Weights of a small contrastive image-text model.
Training: adamw at rate 0.0017, batches of 128.
Rows from block 4 of the image encoder of a small contrastive image-text model, named by matrix and row number. Rows with one number belong to one neuron. Each number is 200 + 40 x the weight over its row's rms, rounded and kept within 0 to 999. All counts start at 0.
After each neuron's rows are labels from the 100 images, of 14976, where the neuron reaches its largest size: "top examples" is what is common among them. Only what is clearly more common there than usual is listed. The data: rendered landscapes of hills, water and sky. In brackets: how many of the 100.
# u: gMLP up (value half) (encoder.blocks.4.mixer.u.weight, 384x256), inputs 64-127
# v: gMLP up (gate half) (encoder.blocks.4.mixer.v.weight, 384x256), inputs 64-127
# out: gMLP down (encoder.blocks.4.mixer.out.weight, 256x384, transposed), outputs 64-127

u.204,190,180,175,129,126,210,136,147,163,221,199,214,283,198,241,106,252,148,221,196,166,209,163,253,241,155,186,239,168,159,235,168,154,160,263,196,212,225,175,180,228,223,237,213,169,270,247,143,133,185,252,240,217,239,224,204,173,213,213,212,230,230,213,184
v.204,230,178,246,191,185,141,182,101,205,219,181,249,178,199,195,132,214,177,165,186,184,226,233,193,199,195,221,193,181,185,232,215,212,167,226,176,187,226,166,194,139,278,152,214,225,277,197,197,261,128,227,202,255,287,130,192,194,172,179,201,193,223,162,201
out.204,230,221,205,212,235,163,186,233,217,195,203,181,180,245,213,211,232,240,184,294,202,204,303,220,137,248,182,123,233,266,141,237,185,276,220,225,167,197,194,239,191,118,176,194,216,189,208,202,205,163,145,199,169,221,222,222,222,144,205,165,217,259,222,181
top examples: noon (79)

u.217,197,168,197,246,187,202,269,263,233,150,181,248,210,227,161,215,215,223,208,166,234,178,204,214,180,295,167,186,236,137,216,211,294,246,175,181,228,237,266,205,198,164,166,184,236,190,211,232,276,184,208,176,222,219,166,205,274,232,206,177,159,96,134,151
v.217,176,170,186,150,182,210,80,170,262,185,194,244,172,196,302,210,231,147,175,210,148,193,188,235,166,245,241,169,154,166,272,165,226,173,186,239,195,236,234,254,256,140,207,156,211,236,213,234,236,142,198,212,189,222,225,208,195,168,203,184,238,217,196,149
out.217,152,198,150,144,151,216,161,134,276,177,213,173,205,261,211,184,194,246,274,208,151,224,235,183,205,203,226,209,222,145,233,194,182,175,180,238,213,192,124,237,201,251,176,197,153,234,257,144,162,99,276,287,197,222,164,176,65,314,209,180,195,239,243,155
top examples: snowy peaks (68); noon (56)

u.376,171,179,210,159,242,182,151,149,208,252,229,94,171,194,181,211,182,304,204,230,249,170,240,220,275,245,223,176,177,248,138,174,131,222,243,202,221,215,138,219,215,160,250,251,226,225,221,201,167,206,178,261,235,185,220,225,150,229,163,211,171,325,228,154
v.376,162,149,218,154,248,181,219,193,198,278,150,170,231,140,199,180,220,168,249,211,218,246,203,181,223,178,173,189,192,191,271,209,204,281,246,264,249,187,235,268,255,224,203,152,113,202,172,175,222,170,262,223,150,173,162,196,185,247,262,198,197,201,177,165
out.376,273,183,196,235,237,216,202,245,160,184,206,241,157,152,216,217,210,202,121,166,217,202,194,191,216,162,266,135,185,229,147,135,194,183,167,169,148,178,222,227,139,255,215,143,228,169,205,295,246,217,113,159,212,206,211,207,200,197,140,161,211,105,152,162
top examples: sun or moon in view (33)

u.183,216,258,143,177,238,216,247,244,178,212,189,126,250,171,220,181,190,190,149,185,200,247,189,244,257,177,145,142,168,221,164,164,136,206,185,141,247,147,217,197,233,135,224,224,252,191,198,229,141,236,208,146,169,195,211,161,151,162,197,166,236,206,182,191
v.183,225,219,128,199,210,150,85,188,180,192,171,235,240,219,225,154,263,156,154,195,149,213,265,220,267,149,163,187,194,132,205,161,167,234,220,171,247,261,147,192,213,220,247,160,170,92,172,275,193,177,185,228,170,223,164,220,210,197,217,242,302,178,251,209
out.183,211,213,237,216,234,267,195,220,200,238,173,200,169,129,227,243,191,203,212,199,168,217,198,237,156,242,202,185,195,215,191,204,193,289,216,212,166,159,231,236,242,115,209,216,193,212,247,200,145,188,194,168,233,102,276,190,237,186,179,173,174,206,163,135
top examples: noon (70)

u.98,177,243,187,193,203,184,167,207,173,251,139,224,284,183,169,175,192,227,190,234,127,162,213,187,211,246,165,219,230,172,274,200,270,248,238,205,164,211,204,110,197,182,186,168,144,218,250,231,146,162,246,201,139,211,243,216,224,221,173,214,214,219,215,234
v.98,243,269,105,299,210,214,188,236,201,224,111,252,252,230,212,173,244,137,166,196,158,151,191,155,170,207,195,211,223,122,218,213,260,194,166,129,200,206,194,163,114,172,226,165,190,206,261,266,193,204,157,201,177,162,203,211,206,181,134,187,258,202,166,216
out.98,233,231,188,251,201,246,167,172,132,188,107,208,159,223,170,235,225,216,162,259,134,172,208,267,187,95,193,151,170,231,156,123,202,122,159,174,212,174,210,213,154,208,279,226,217,221,240,226,135,209,166,140,222,201,245,216,213,123,190,192,274,178,141,172
top examples: red mesas (86); water: dry (84)

u.202,185,299,191,183,209,239,173,186,173,300,96,147,174,192,159,206,237,256,141,184,199,203,184,194,164,227,147,139,199,206,247,230,228,287,231,162,173,195,245,142,199,211,115,181,128,244,227,175,164,188,214,211,206,181,216,205,212,153,155,212,230,227,168,221
v.202,210,219,230,208,193,175,206,183,230,222,290,199,217,209,150,178,218,262,137,206,196,196,230,250,213,210,154,208,170,254,154,166,115,179,157,176,267,227,138,237,172,155,236,236,267,167,226,188,182,195,155,215,229,258,260,179,177,155,253,255,161,238,252,239
out.202,176,178,225,163,186,220,277,211,203,204,249,172,152,127,218,173,155,180,310,147,256,174,118,158,211,241,176,304,244,218,279,260,285,241,231,249,202,190,222,204,208,269,136,170,190,160,151,191,211,244,167,163,230,193,197,144,251,225,199,276,127,169,181,186
top examples: water (83); noon (76); desert dunes (47)

u.336,201,155,259,146,197,200,244,211,185,174,231,187,213,161,133,193,182,195,216,171,247,169,185,264,259,178,162,247,214,180,263,226,219,195,226,215,210,201,182,212,249,229,153,224,218,203,218,115,227,237,277,157,289,227,211,199,190,178,223,215,140,258,214,154
v.336,214,169,184,182,229,218,235,280,181,191,206,238,258,204,175,205,159,200,180,175,248,244,175,182,158,186,216,232,185,162,207,202,183,169,210,212,198,240,227,247,242,203,273,160,188,142,94,124,193,202,237,177,256,156,260,259,220,188,226,261,154,219,205,165
out.336,235,224,161,201,198,243,168,199,205,261,154,234,259,148,254,154,202,140,187,237,184,205,172,207,203,190,199,223,196,186,226,93,222,218,215,220,222,228,221,232,233,168,239,101,147,132,204,160,192,159,204,168,125,200,112,188,210,225,211,232,261,161,153,160
top examples: purple alien crags (92)

u.198,240,154,190,120,213,197,218,211,174,189,209,247,288,184,150,238,236,201,161,194,210,196,226,318,228,112,191,207,214,135,189,194,219,180,187,185,217,194,236,202,198,232,218,193,214,154,147,222,224,283,218,218,267,217,214,218,177,222,240,205,241,192,302,189
v.198,183,157,218,160,152,236,135,210,183,172,185,218,195,160,274,184,242,142,169,200,209,199,186,199,118,324,252,164,184,152,231,154,286,144,170,184,213,206,248,191,281,107,192,150,263,173,189,212,239,182,149,233,161,207,106,142,190,178,254,193,201,133,126,123
out.198,190,177,212,220,183,248,213,176,187,245,153,189,142,162,248,149,136,233,219,224,128,254,213,252,228,174,243,190,188,197,214,250,128,260,229,238,237,181,175,278,135,198,237,160,197,225,209,146,158,218,220,171,164,202,189,162,198,213,252,195,134,228,170,165
top examples: purple alien crags (77); noon (58)

u.203,219,189,232,167,244,300,182,174,211,232,69,195,249,175,148,209,197,270,206,148,191,181,193,176,216,144,208,262,197,159,234,240,267,212,188,224,182,139,165,133,189,280,77,198,250,256,127,188,201,148,198,173,234,263,158,242,127,223,187,270,194,136,142,202
v.203,177,248,221,188,191,176,153,211,289,214,256,211,187,148,238,208,212,180,232,288,271,142,217,180,155,314,157,171,263,254,227,168,202,239,203,177,247,151,218,185,278,140,191,193,231,191,251,183,221,267,189,265,178,118,228,210,176,204,208,174,173,202,174,170
out.203,219,213,202,231,183,298,192,99,154,178,189,186,162,161,228,181,184,240,233,220,159,291,193,181,163,213,242,206,141,229,213,185,162,181,167,198,174,183,208,223,76,256,221,196,264,192,169,190,187,158,116,175,202,240,218,114,207,197,188,234,164,190,162,232
top examples: sunset (83); sun or moon in view (34)

u.337,107,241,234,176,164,213,163,176,220,188,184,246,119,197,204,113,237,222,182,271,183,140,268,237,226,238,149,176,220,259,131,213,156,173,246,207,196,234,116,224,222,169,234,264,225,187,230,202,175,206,175,208,214,199,229,163,198,183,173,260,212,275,270,179
v.337,169,255,258,170,184,166,187,215,230,221,263,224,142,221,237,196,278,260,125,161,165,243,254,249,102,215,170,105,196,242,172,229,176,195,226,214,179,207,173,242,234,147,180,181,212,161,181,194,211,166,212,204,177,186,231,110,263,198,197,268,142,211,176,170
out.337,196,164,217,235,169,207,189,221,199,209,125,171,142,255,203,221,165,243,200,170,233,242,194,169,174,183,214,79,147,223,139,131,184,199,218,173,280,177,134,213,115,253,251,178,217,256,157,235,166,184,198,235,183,225,205,220,158,178,179,242,193,257,190,203
top examples: water (75); sunset (55)

u.219,148,196,163,163,143,252,190,155,233,156,92,198,216,220,266,175,210,163,203,194,189,207,140,252,228,224,225,184,235,159,244,173,180,177,224,257,253,159,185,213,197,204,213,218,181,246,193,126,109,235,221,214,165,144,269,210,144,283,235,250,226,238,170,195
v.219,167,213,211,241,141,223,189,194,239,160,275,237,205,235,172,168,297,153,243,242,238,170,249,192,159,235,239,208,223,203,136,218,213,103,175,150,139,218,217,156,253,160,243,171,204,216,216,170,186,196,167,222,189,188,215,204,176,186,171,156,174,236,150,178
out.219,237,203,188,232,218,265,142,246,245,186,166,225,193,217,215,248,243,192,194,209,234,206,199,210,125,190,200,163,163,245,175,158,243,253,178,159,191,138,219,229,266,129,229,181,228,171,209,231,206,183,159,205,250,187,161,182,304,131,189,184,241,119,125,143
top examples: purple alien crags (96); night (95)

u.12,227,189,221,189,179,240,197,239,217,254,224,212,267,241,206,153,233,247,207,186,267,207,201,156,181,321,199,217,222,263,166,244,133,176,262,237,205,220,163,259,296,147,176,224,215,203,192,122,170,198,211,184,193,202,261,197,111,248,172,238,175,169,178,146
v.12,161,217,209,229,199,186,234,240,211,184,223,290,196,205,214,182,167,193,230,147,225,206,279,174,255,264,262,203,226,261,151,257,118,154,202,198,155,206,62,229,203,186,217,240,217,224,210,149,225,216,177,181,226,218,272,222,211,260,205,235,96,282,156,188
out.12,220,201,131,226,231,199,209,235,262,125,188,219,248,251,143,292,215,201,165,191,234,190,157,177,155,191,194,205,185,203,195,157,265,217,159,129,200,230,228,187,245,181,203,189,183,165,196,253,193,197,153,195,181,186,146,196,253,167,158,230,245,119,149,231
top examples: purple alien crags (100); noon (51)

u.200,221,159,235,193,221,187,170,167,221,246,164,241,239,179,147,170,222,262,197,174,246,231,222,181,194,244,235,131,179,185,197,218,165,259,186,213,182,185,143,190,169,203,193,229,199,209,192,136,168,242,244,232,195,221,222,206,154,215,83,282,220,268,186,178
v.200,189,186,288,126,212,191,135,196,167,278,229,202,183,175,232,199,221,306,266,199,230,187,303,227,208,206,193,104,195,242,151,215,153,203,233,215,107,254,124,245,181,216,166,238,220,225,207,193,203,203,207,198,266,179,224,169,141,187,236,198,126,224,186,193
out.200,192,196,108,262,203,230,208,231,200,236,253,143,196,214,220,175,168,201,216,219,157,170,212,208,172,276,194,156,136,196,172,254,138,150,115,162,279,180,156,176,120,199,163,211,257,227,247,281,247,179,188,166,89,171,214,140,180,180,214,131,158,161,104,284
top examples: night (60); sun or moon in view (59)

u.315,213,194,107,213,195,188,214,245,223,210,246,217,260,197,159,150,193,199,174,219,194,192,205,206,177,221,242,199,247,239,201,255,116,210,249,222,157,255,192,303,263,154,238,269,112,235,233,155,184,164,220,222,188,134,278,227,212,183,219,210,153,273,288,164
v.315,228,241,211,109,258,243,198,179,192,207,127,197,207,131,222,177,230,174,203,271,185,176,154,285,193,205,155,218,242,231,243,205,222,225,223,213,231,162,218,199,189,216,171,195,193,174,254,107,152,228,200,189,167,118,255,185,242,188,186,185,226,215,221,180
out.315,193,222,188,244,178,234,206,237,150,225,206,274,198,157,262,146,206,206,208,136,205,253,255,164,181,181,280,178,183,259,167,284,197,258,280,295,155,163,181,227,186,198,203,146,219,186,207,187,206,151,173,249,165,230,210,214,203,168,185,242,140,213,233,185
top examples: night (97); snowy peaks (35)

u.263,183,241,269,182,239,203,226,254,204,211,224,122,128,161,177,190,187,217,236,224,182,166,186,267,163,224,235,157,217,256,195,228,159,227,271,213,199,163,180,164,153,162,131,211,178,194,206,121,194,252,168,222,221,150,269,157,217,148,190,204,154,277,211,172
v.263,223,168,194,169,149,126,170,178,229,216,227,211,139,166,179,136,219,188,173,199,197,126,212,259,212,269,159,153,246,174,189,217,203,244,266,199,236,262,196,234,167,230,177,181,157,218,227,136,190,166,232,285,227,226,234,278,170,179,172,175,158,264,232,210
out.263,225,182,263,191,215,203,226,219,256,201,176,178,238,144,233,154,228,133,211,210,209,196,194,218,238,233,196,167,182,219,230,275,276,192,237,239,205,199,201,215,171,171,146,164,201,201,139,153,301,245,263,213,167,190,207,204,215,167,222,240,169,253,234,190
top examples: night (67); desert dunes (37); snowy peaks (36)

u.317,222,143,253,158,192,224,206,134,216,213,148,180,205,109,194,200,148,240,204,245,202,179,173,274,198,237,208,171,290,174,180,166,273,244,230,245,235,166,177,199,232,208,192,224,183,219,237,199,212,216,227,234,311,150,200,274,134,182,199,180,202,253,206,123
v.317,210,196,262,191,206,203,158,220,182,202,162,96,150,214,192,282,194,210,242,242,157,240,216,244,232,138,205,143,146,264,164,190,183,188,167,198,253,205,230,271,169,179,257,214,215,249,188,183,136,144,172,116,207,239,178,213,147,151,230,220,195,197,148,170
out.317,195,252,132,265,246,224,123,135,211,221,137,214,163,255,230,199,236,251,173,232,205,223,199,169,131,159,226,115,152,142,213,182,188,236,237,198,258,167,209,212,163,242,213,182,166,208,212,153,184,196,228,249,119,188,173,219,152,220,201,176,240,205,194,208
top examples: sunset (85); sun or moon in view (34); snowy peaks (32)

u.130,196,253,158,178,239,193,223,216,143,235,182,195,230,190,202,160,143,270,261,179,208,244,187,165,173,177,270,238,192,249,130,226,131,257,239,216,193,234,130,117,214,242,226,285,175,166,188,188,181,231,191,215,171,138,151,184,173,208,210,175,251,227,203,195
v.130,182,155,203,200,184,238,65,221,205,248,233,238,221,197,247,245,198,231,197,228,265,259,208,164,184,280,293,155,125,226,231,115,190,249,217,195,128,223,249,274,238,165,196,210,134,248,227,218,226,108,152,231,125,188,156,216,180,256,194,181,180,183,166,158
out.130,252,188,171,167,151,248,130,225,191,221,161,175,251,218,258,165,230,181,203,195,135,224,222,236,183,167,227,218,193,161,223,153,202,178,176,216,161,206,204,177,208,158,262,192,182,251,228,207,134,142,283,245,162,194,195,244,221,251,222,148,255,245,189,257
top examples: red mesas (58); noon (54)

u.266,182,281,211,164,271,168,266,221,225,225,213,194,220,113,217,168,182,239,201,238,220,200,169,250,154,220,129,190,265,253,148,206,186,212,235,196,205,141,186,220,184,101,151,198,130,209,253,156,185,262,213,239,162,171,258,177,199,181,142,188,150,197,278,257
v.266,151,226,213,177,168,115,251,174,202,210,221,172,202,248,130,231,223,244,224,207,160,190,208,172,284,150,183,252,174,207,210,236,198,89,158,187,210,220,175,162,185,207,165,268,194,228,186,186,187,315,194,245,286,254,181,220,200,194,212,216,175,220,216,250
out.266,251,165,168,202,224,216,195,258,181,177,257,232,127,229,250,178,197,227,195,278,175,225,204,233,150,276,244,124,121,225,212,220,153,164,115,209,108,228,223,238,187,191,224,151,224,236,205,160,228,204,129,167,210,203,275,193,182,213,202,237,131,228,201,203
top examples: sunset (57); purple alien crags (33)

u.29,191,158,209,153,311,212,254,232,274,203,192,157,219,163,116,184,196,241,206,241,209,212,223,212,200,216,203,127,219,230,166,218,221,189,255,244,188,202,213,249,219,215,131,224,201,273,248,195,207,251,205,220,226,201,240,248,152,131,154,239,189,201,242,215
v.29,106,179,232,183,225,187,181,199,217,187,210,222,177,223,170,237,176,321,212,209,224,262,291,158,215,207,205,167,162,286,111,227,198,184,199,189,148,199,136,200,160,230,175,234,224,268,194,175,208,209,165,196,259,211,173,150,156,182,227,233,123,217,176,158
out.29,199,180,213,153,202,253,159,254,221,120,234,185,212,201,245,240,229,169,170,232,196,167,218,276,171,181,280,200,207,202,177,163,261,142,129,180,167,142,289,225,224,155,165,180,204,243,197,240,273,244,179,179,243,249,138,168,213,185,192,168,168,125,169,172
top examples: sun or moon in view (61); night (51)

u.6,153,182,231,176,193,120,215,210,215,222,194,135,218,253,173,185,208,203,223,185,227,200,205,201,158,176,140,176,312,190,161,188,203,237,212,234,124,141,181,116,252,191,203,195,73,150,254,156,172,225,229,200,188,197,242,175,170,254,165,207,168,197,190,172
v.6,240,198,162,176,227,204,127,158,138,221,165,181,212,192,249,233,201,217,135,247,202,236,234,271,229,139,149,124,155,186,185,131,130,250,234,184,232,216,192,295,191,173,296,175,251,220,250,190,164,151,192,164,228,239,207,237,127,160,226,183,200,176,201,166
out.6,158,228,236,210,193,155,243,228,219,222,219,177,187,160,181,173,199,184,216,175,228,187,155,236,254,194,225,219,215,252,178,221,130,264,281,153,198,155,126,160,164,198,254,196,161,156,278,244,197,264,192,191,224,170,166,173,283,220,166,279,225,152,220,180
top examples: purple alien crags (62)

u.374,223,193,206,211,181,153,199,207,182,169,188,195,219,188,129,207,182,201,201,223,205,195,267,197,264,165,172,176,188,210,199,221,203,176,230,202,196,198,174,236,180,199,173,184,227,272,192,120,220,202,268,163,248,256,263,228,188,199,194,313,101,242,173,211
v.374,262,246,181,205,167,190,193,201,161,219,179,179,228,186,139,222,271,261,143,146,228,219,169,150,184,114,189,185,167,213,224,204,175,242,233,193,142,126,217,174,171,253,180,210,117,196,199,156,160,239,266,227,220,207,236,182,175,150,134,156,302,228,252,185
out.374,277,184,169,248,179,297,181,210,165,188,167,294,236,165,171,178,241,173,237,208,174,247,278,211,176,205,168,201,171,228,195,256,176,180,127,217,140,144,279,236,189,183,230,161,225,141,223,175,201,210,160,169,240,235,111,189,156,203,164,196,198,160,122,217
top examples: clouds (99); overcast (93); water: dry (84); terraced slopes (81)

u.377,213,220,247,133,217,201,182,199,224,203,194,169,246,123,193,202,200,222,186,219,208,190,203,259,172,186,200,204,242,243,143,112,176,242,201,184,182,223,146,123,276,179,164,212,175,155,294,216,223,228,198,209,163,202,219,221,178,105,193,176,233,209,277,154
v.377,201,191,215,182,130,181,217,253,198,150,246,154,177,248,187,217,239,172,256,208,146,138,208,194,181,190,134,158,209,196,195,191,217,281,184,168,198,221,260,208,199,144,227,171,129,202,196,226,169,214,173,167,206,82,193,148,227,215,231,260,209,231,227,161
out.377,152,223,190,239,236,209,118,178,246,164,214,198,198,276,247,237,191,241,199,189,166,185,207,167,214,209,246,207,182,129,216,181,130,207,182,154,191,231,120,155,130,190,220,206,214,232,189,242,240,173,239,241,178,215,231,174,201,210,185,206,230,196,195,225
top examples: sun or moon in view (49)

u.82,170,190,202,227,213,219,285,155,192,178,228,208,185,184,158,81,201,188,242,203,193,225,219,220,216,164,221,174,238,169,174,165,181,198,266,287,174,154,180,201,219,212,210,193,179,154,151,132,271,211,218,199,232,161,245,177,213,223,176,240,184,252,195,164
v.82,186,161,186,106,199,255,205,193,213,206,155,194,280,227,223,234,215,217,150,166,153,225,174,216,239,155,157,192,220,157,213,150,147,156,206,186,201,198,179,171,184,203,203,211,192,141,171,162,204,211,315,221,253,230,178,252,131,197,189,202,247,179,217,135
out.82,229,237,151,165,193,219,200,256,228,177,163,166,217,247,188,223,259,129,242,216,246,199,165,165,188,221,154,223,199,192,303,169,247,235,180,180,177,121,211,182,207,232,149,162,127,168,253,207,150,223,204,180,242,150,163,215,169,224,203,150,313,163,137,127
top examples: clouds (93); night (82)

u.303,230,149,162,157,238,238,238,188,319,197,143,211,214,225,194,236,190,288,188,181,209,220,195,200,219,156,250,208,213,197,155,148,100,233,202,197,201,241,220,186,224,218,205,273,205,219,165,161,250,231,154,246,246,151,198,234,89,193,154,206,254,205,210,182
v.303,171,209,202,232,202,183,190,221,250,185,120,219,221,203,161,191,225,157,241,199,147,141,202,157,205,149,166,214,193,172,289,219,263,194,198,198,200,199,241,167,239,193,234,134,160,196,208,213,198,252,235,179,140,159,236,213,248,188,191,251,260,178,173,187
out.303,142,234,152,175,231,247,139,237,226,119,187,219,252,236,239,223,191,150,185,235,127,191,261,295,220,151,256,239,202,173,204,184,157,223,195,165,176,208,156,163,160,151,256,167,263,152,216,256,193,166,196,134,205,179,211,214,187,205,242,180,277,186,183,178
top examples: sun or moon in view (70); night (60); purple alien crags (43)

u.114,185,247,214,185,241,212,264,185,272,207,244,141,179,215,166,197,153,317,208,261,228,172,183,229,168,195,192,130,283,263,212,177,185,267,205,216,218,196,198,209,205,182,199,219,180,190,208,208,231,212,201,203,166,149,228,139,210,187,159,204,134,257,212,192
v.114,194,238,188,205,144,200,158,219,199,198,192,190,152,196,209,221,185,217,168,189,199,212,245,193,199,278,210,141,243,255,132,182,163,191,216,228,122,255,193,254,210,180,155,165,169,178,189,108,186,190,204,229,236,141,252,161,145,175,124,178,156,266,172,165
out.114,218,109,209,179,190,165,219,242,174,191,262,182,175,150,208,172,108,203,219,110,224,229,253,174,210,202,217,177,165,254,121,317,165,197,223,227,213,199,132,240,165,187,193,250,239,183,124,186,234,286,193,240,189,254,226,194,207,188,237,241,112,187,272,212
top examples: snowy peaks (39)

u.371,221,258,175,133,195,223,182,166,213,223,210,186,207,162,200,184,190,206,173,202,217,193,209,172,147,226,200,168,206,189,234,188,167,180,202,281,202,204,183,238,293,170,162,164,196,126,244,189,206,202,207,255,160,116,196,160,142,132,228,151,213,186,264,154
v.371,192,183,176,155,181,181,155,129,239,182,110,183,138,197,262,144,182,163,151,260,179,166,178,245,239,145,170,171,240,169,193,163,192,251,263,227,254,170,206,233,205,243,206,160,215,205,249,185,164,237,218,182,209,129,237,210,176,210,219,200,257,254,242,160
out.371,195,145,213,127,213,184,173,190,216,299,181,151,219,248,264,194,211,254,240,210,218,208,220,191,211,174,176,245,238,149,304,177,194,183,154,237,162,221,218,175,252,223,129,247,169,193,218,211,201,161,275,309,176,231,123,190,177,188,155,136,222,228,218,215
top examples: clouds (98); sunset (96)

u.199,218,275,258,227,247,167,222,204,134,244,166,115,206,169,142,195,234,260,159,247,209,196,214,260,197,163,151,147,202,230,176,220,211,233,199,217,227,193,171,228,144,232,179,200,136,229,193,138,174,248,204,211,218,187,263,200,205,105,151,249,223,296,183,232
v.199,193,230,248,177,234,252,179,179,166,282,234,175,190,92,242,196,201,190,194,260,237,252,184,243,210,179,216,113,125,260,160,191,180,258,201,165,238,109,240,230,209,151,258,188,234,147,227,178,154,210,139,137,163,218,179,135,196,150,228,199,198,153,211,179
out.199,143,209,158,144,159,218,199,206,230,225,207,151,214,170,241,157,208,203,304,170,242,211,148,194,222,175,237,283,250,185,262,206,202,255,286,243,258,164,168,148,272,193,184,177,141,126,223,171,198,207,239,199,178,100,159,177,219,247,222,176,268,206,228,118
top examples: clouds (97); overcast (92)

u.177,220,232,230,196,237,200,151,189,258,236,221,196,172,183,183,163,182,251,176,265,245,177,220,239,193,240,191,210,226,166,169,176,230,259,272,156,197,194,223,193,224,157,142,230,179,241,213,180,182,164,228,185,134,172,221,234,215,128,139,172,188,274,278,88
v.177,184,206,205,178,197,242,197,184,201,175,213,211,178,217,196,206,186,199,252,279,178,212,163,249,188,182,219,212,241,240,185,249,219,188,196,275,218,194,216,226,217,220,197,187,177,190,194,157,163,224,153,177,149,149,269,126,230,208,226,265,194,307,236,228
out.177,232,261,241,154,257,167,160,140,208,272,236,227,221,219,248,169,235,277,77,258,153,184,273,201,174,209,150,160,194,227,169,204,195,222,238,174,136,266,137,203,154,197,207,149,271,214,204,159,197,129,183,247,193,292,253,186,232,188,218,225,216,197,220,269
top examples: night (95); water (86); desert dunes (46)

u.323,141,227,262,142,154,223,124,137,169,202,165,192,127,164,229,191,195,200,247,229,233,137,158,241,178,218,163,189,200,254,229,152,199,149,192,201,224,210,156,134,133,217,163,197,231,210,199,178,224,192,172,185,254,215,221,235,232,177,195,209,267,302,246,204
v.323,151,189,228,172,160,227,213,273,214,102,213,246,215,256,119,198,212,163,267,194,189,164,163,212,221,243,170,304,261,158,254,248,278,134,165,155,221,183,161,153,222,238,160,221,257,227,203,238,214,230,218,167,213,192,217,233,270,258,259,130,159,263,182,183
out.323,222,268,126,234,195,168,197,188,157,192,175,227,158,181,209,182,231,172,136,224,214,183,175,186,224,111,215,157,154,242,162,186,179,239,198,229,211,136,187,238,168,205,244,186,185,164,230,211,217,314,209,193,205,196,233,176,227,180,181,263,211,170,256,167
top examples: sunset (86); purple alien crags (70); fog (69); sun or moon in view (33)

u.205,184,186,246,160,166,251,178,161,216,205,193,203,191,92,193,201,181,246,138,215,197,176,207,253,168,213,182,212,312,182,194,166,194,227,222,267,157,177,170,153,240,197,154,266,192,192,212,161,216,182,194,195,195,132,188,160,150,191,187,191,215,267,213,217
v.205,165,219,258,214,237,176,137,200,155,174,192,144,168,196,131,266,195,247,207,273,173,268,255,216,235,160,189,175,130,281,152,190,121,168,182,148,216,174,169,225,115,197,256,263,238,251,222,154,160,171,154,172,213,231,179,210,129,179,260,228,167,236,183,206
out.205,214,157,140,167,200,215,132,231,194,184,211,197,215,243,307,252,177,238,153,180,266,241,123,162,211,180,299,235,149,194,191,187,131,218,139,230,167,176,272,262,224,200,189,260,219,207,198,249,225,213,149,276,167,231,129,210,176,193,137,108,202,184,193,217
top examples: purple alien crags (80); noon (59)

u.85,205,277,178,176,186,163,239,187,257,150,167,224,181,166,247,168,147,264,161,270,210,128,210,191,160,216,102,169,228,246,220,226,234,236,239,224,184,168,109,152,163,221,217,215,239,206,259,148,243,198,206,163,234,219,271,206,222,119,198,207,176,218,179,248
v.85,222,186,253,176,189,204,200,107,209,232,270,198,142,128,192,189,165,216,196,107,243,163,197,213,144,240,228,152,200,281,140,229,226,139,188,265,185,171,163,216,211,201,167,211,208,157,166,237,210,163,187,259,202,182,207,113,209,188,226,270,172,218,235,189
out.85,178,154,175,167,270,207,190,250,201,212,179,139,250,174,243,196,178,208,142,216,163,183,206,211,202,188,201,178,135,208,205,219,184,231,222,199,204,270,218,233,141,162,187,163,177,174,136,209,208,211,230,135,98,189,237,176,241,179,145,245,183,183,223,254
top examples: clouds (93); noon (92)

u.361,180,223,223,158,201,162,215,211,254,204,134,184,216,160,174,182,245,165,197,196,307,127,247,263,192,252,162,185,308,214,194,219,184,174,156,194,238,183,152,171,203,153,182,153,195,186,182,155,201,258,192,144,181,215,236,169,187,190,184,209,248,199,187,139
v.361,136,204,166,124,243,252,158,303,249,167,236,191,137,220,193,227,257,208,224,288,219,164,243,257,220,155,176,212,218,211,167,182,198,139,186,199,201,148,219,202,187,118,220,225,176,148,238,188,152,277,187,166,241,189,212,196,178,189,200,187,223,265,270,146
out.361,169,231,168,207,241,228,225,247,190,277,173,194,235,189,158,216,194,195,261,289,250,219,112,205,213,222,184,267,222,220,241,146,236,264,238,162,228,165,230,211,226,191,189,221,131,203,301,205,168,211,190,198,161,191,137,223,240,209,174,179,209,163,203,196
top examples: purple alien crags (99)